{"image_size": 64, "encoder_mlp_ratio": 4, "encoder_parallel_block": false, "encoder_inner_norm": false, "encoder_widths": [48, 96, 192], "text_encoder_norm_position": "pre", "text_encoder_mlp_ratio": 4, "text_encoder_head_dim": 32, "text_encoder_fused_qkv": true, "learning_rate": 0.0014, "beta1": 0.9, "final_lr_fraction": 0.1}
Rows from block 4 of the image encoder of a small contrastive image-text model, named by matrix and row number. Rows with one number belong to one neuron. Each number is 500 + 25 x the weight over its row's rms, rounded and kept within 0 to 999. All counts start at 0. Numbers have three digits each. After the name is the row's rms in percent of the matrix's.
After each neuron's rows are labels from the 100 images, of 14848, where the neuron reaches its highest value: "strongest on" is what is common among them. Only what is clearly more common there than usual is listed. The data: procedural textures in two colours, tilted and lit. In brackets: how many of the 100.
# fc1: MLP up (encoder.blocks.4.mlp.fc1.weight, 384x96), inputs 0-95
# fc2: MLP down (encoder.blocks.4.mlp.fc2.weight, 96x384, transposed), outputs 0-95

fc1.69 117:479529516569479508479520487494506520520476488507478513501460497483473523477516500462539511550512502481497482485468458494509519485533492484532546451521461519510507504517483533452514490467527485483539504500499497498525504490500481493462557510453467497484464488460475559480514496520509503476
fc2.69 127:532509478491489496538449509520510515474511483486498524477476504512491521496517433509464503519498521530478480490507507509476508493524488515532504474452525455474487509487511473504509519513500510518515495462450488510528489526480515520522466474487546512534527479505510490612478501495471533517
strongest on: veined (32); brick (29); cracked (26)

fc1.195 088:483568538455519519505516517472507467468473475519489496505469496548478487506502460508475513494527507482538519508519510528456495553452482531507500485525484499488499487458525524472505506529516507448526508548482479481531471537492501518471478525477521477519498498463484546490505512467523498507
fc2.195 091:516529468519538483517512515485499464480533477528481549493482517466492472502507517522484491505496518538477532471473468467516503447517500513503484480501501511505496510525521500491481488464494497525506477506502508532525482477492509493475505469518525480459515532518502510622478449488511468525
strongest on: blue (62); black (55); ground colour: black (37); pattern colour: blue (31)

fc1.179 110:483520535465518484486487493512509489504506462534533487525488479452495543469473516482524504505517511509523498458490486497514461477546490510495441500491523537469505502473506468531466510442527496527500540524520486491537464511546524501497488487487561474452530475480519518515470524503508481504
fc2.179 103:511484474521516491508487534498488472459503470508460541484485514499473470496530505530469503510496496478515514498504497471467521467510505509483519482486478511487511494478530486502507508498490508512495503518498510529508515505492470519533501501481521498516511499485517513671489491504518485504
strongest on: blue (78); pattern colour: blue (41); ground colour: blue (37)

fc1.156 097:480507551462516491503514488530496517517492492500488515514421511490505487483507562504517520485487518498514510495508494478487525494473488502461459499493495503499521492482520533497535475504508504478531522519533515513507480514514483529529492465428561460482498535491495503455477472481562522545
fc2.156 097:497513470491484490479460517515508526512505433493478502486492504508494529493538494531500479510525473531516482493558522462515523491519494501507512484445513489479478491515520455475549524539487478496519479485493524528500486503479498494565509482493503489539523469486518492597508519465488515508
strongest on: blue (55); teal (49); ground colour: blue (37); ground colour: teal (31)

fc1.102 100:448508497490516474466527498489517478511471513486465497505494497465506456477525493496471513496480495505512521481459522490492545503480491549434532472498468509485527526491529562462501509489520509455486514503533543504484541513467478500468525516499504505525482483478445527449523506487469494493
fc2.102 100:460507492463504517512484537483533485529477446513491483471496467517521531476498478462496497493495472534562519480541510518488556499527491493494505489465477457501504513475476475466538540488480473522545469487490545496484520514474476493528496515485493499538531494496483521543495506498504556523
strongest on: veined (54); pink (40); purple (40); pattern colour: purple (40)

fc1.251 088:488486532457518460497485481506481518500482479541498497511519494490502501440474518521535550486530482475558509461493466481495471511559525506512466528474504517481512521459473510492491479499547520521546506539559512467537501524530485504501489491488491464494505503465514521525506511481527484480
fc2.251 099:497521483509514492509482539507499479470476461492469548500490528514490500491519515537462506494484490464509502492501486478477509471504494500483533482499488512489512502488522492495508491507482504508493489507485512551496523482490480511520508511478502498510540497495503501672502487511515505517
strongest on: blue (59); purple (43); pattern colour: blue (39); pattern colour: purple (29)

fc1.215 099:509487515480500493491470517473488497507477539524515513531519495491502542484492488457529500479526491531507460489516502522542480486539481495533478543485505505442482516464497438503504478470537521543495499485499456538529468539524496543523443506480503487482521476521468501533492473465503527485
fc2.215 101:492498481509503491494489533490494467464485448479465554496501513532485479502537513530479516498500489483517512502501495483475523473524483517492511504471507524488508494480520493481481508508483495494492505533497512529509506475491473510525500494482507492505523485499510536665510494519512499496
strongest on: teal (50); ground colour: teal (35)

fc1.287 085:476518506510508489510464496477469506467454526473465535505469489498517517502498501524502511442463474515496489534497511505489502530544505539470578509490492514521523486458534525498523498534488552472520472506510497490544478504512474492552504522454519499472488503521457495467516496478529529512
fc2.287 075:463498503496475512504511542486479481514482409506446542509540509490510517515509521517534494498484501508547504495476516482504500461513543478502517513466475512475494478503486493505498509508472509494467494518518501558493546500497478516523513515492513515516523483480515548591519515486539493517
strongest on: teal (88); ground colour: teal (59); blue (58); pattern colour: blue (33)

fc1.113 101:507498530507527502494482496473510449440519543484459495487470521530495452512507498570509479453492547496508522481482511521493511512497527551511486505527496550494538476440541495532456529458501521506492523500516499503479493474518480484486487525470508500497482501496506479487496465540480484504
fc2.113 103:545495463545511505467500537454495488458496509503461564460502438496503487493522486513556501497506498500465536504494483510518534495561501538500493501493483508486516513520541446487490531472477490515483494521495486565505508520509485508491501513495488499488502453470488509556491492483510488489
strongest on: blue (47); pattern colour: blue (47); pattern colour: purple (35); speckled (33)

fc1.216 107:473491543491503491528529471513491512489451511481476571483438532485478480485508518501487529509518523509518495474524468529526498525516503490470505511525507538497541492447498480479489496498527511495499495534493504514508495509521493500534473508469584471473484528499474511449490477455535507500
fc2.216 107:472509466479482487491481509516505523487501449484485510503517484515477518491537507517494477519510485514508508502540489456505518481511503498545502503434522478474468488546502493482546505527469498510507439494510501526501497512481501517535513464522515502534530475481536535604493497461514482512
strongest on: teal (78); blue (62); ground colour: teal (53); ground colour: blue (35)

fc1.286 097:515527523499500472479525480477490449510500501466454561511500516543448493500507480525493473516478520494517484498502518519476509481486521529517575511526523521493521491463484499486515479515506518506521549498514528451525482477557527490486502522458490503523478504513465505462538527504543479512
fc2.286 083:514475487497507513480479555471465508480486491505496521483498513456531464491554506531498499513501483475506535465483472461506506483534516476493490543515501551507502480523512501486442505470480496488486449540537527512495543487502469518508521478483505453502509524496471524559502490491558485480
strongest on: blue (49); orange (42); ground colour: blue (36); pattern colour: orange (36)

fc1.194 139:488533526529467479492512460489512469500504484496491505504524470517517512457530510536507497487496500488497485482509493503488550496481483540496503457497475535522495513488508498518541473573531552439469509542517509555510544484511518516474492519494508516524461508469484555510530490476502468512
fc2.194 156:504496469472553508515510563511507478510490492489477518489437545520507498521461491461494521518477509506525504491493517520500476508520503524495486521504500484479515512491488493473487544444477473540561513462529522428486461524492498479526481496503506475510497491504479465557491516509507543489
strongest on: teal (36); pattern colour: teal (36); cracked (33)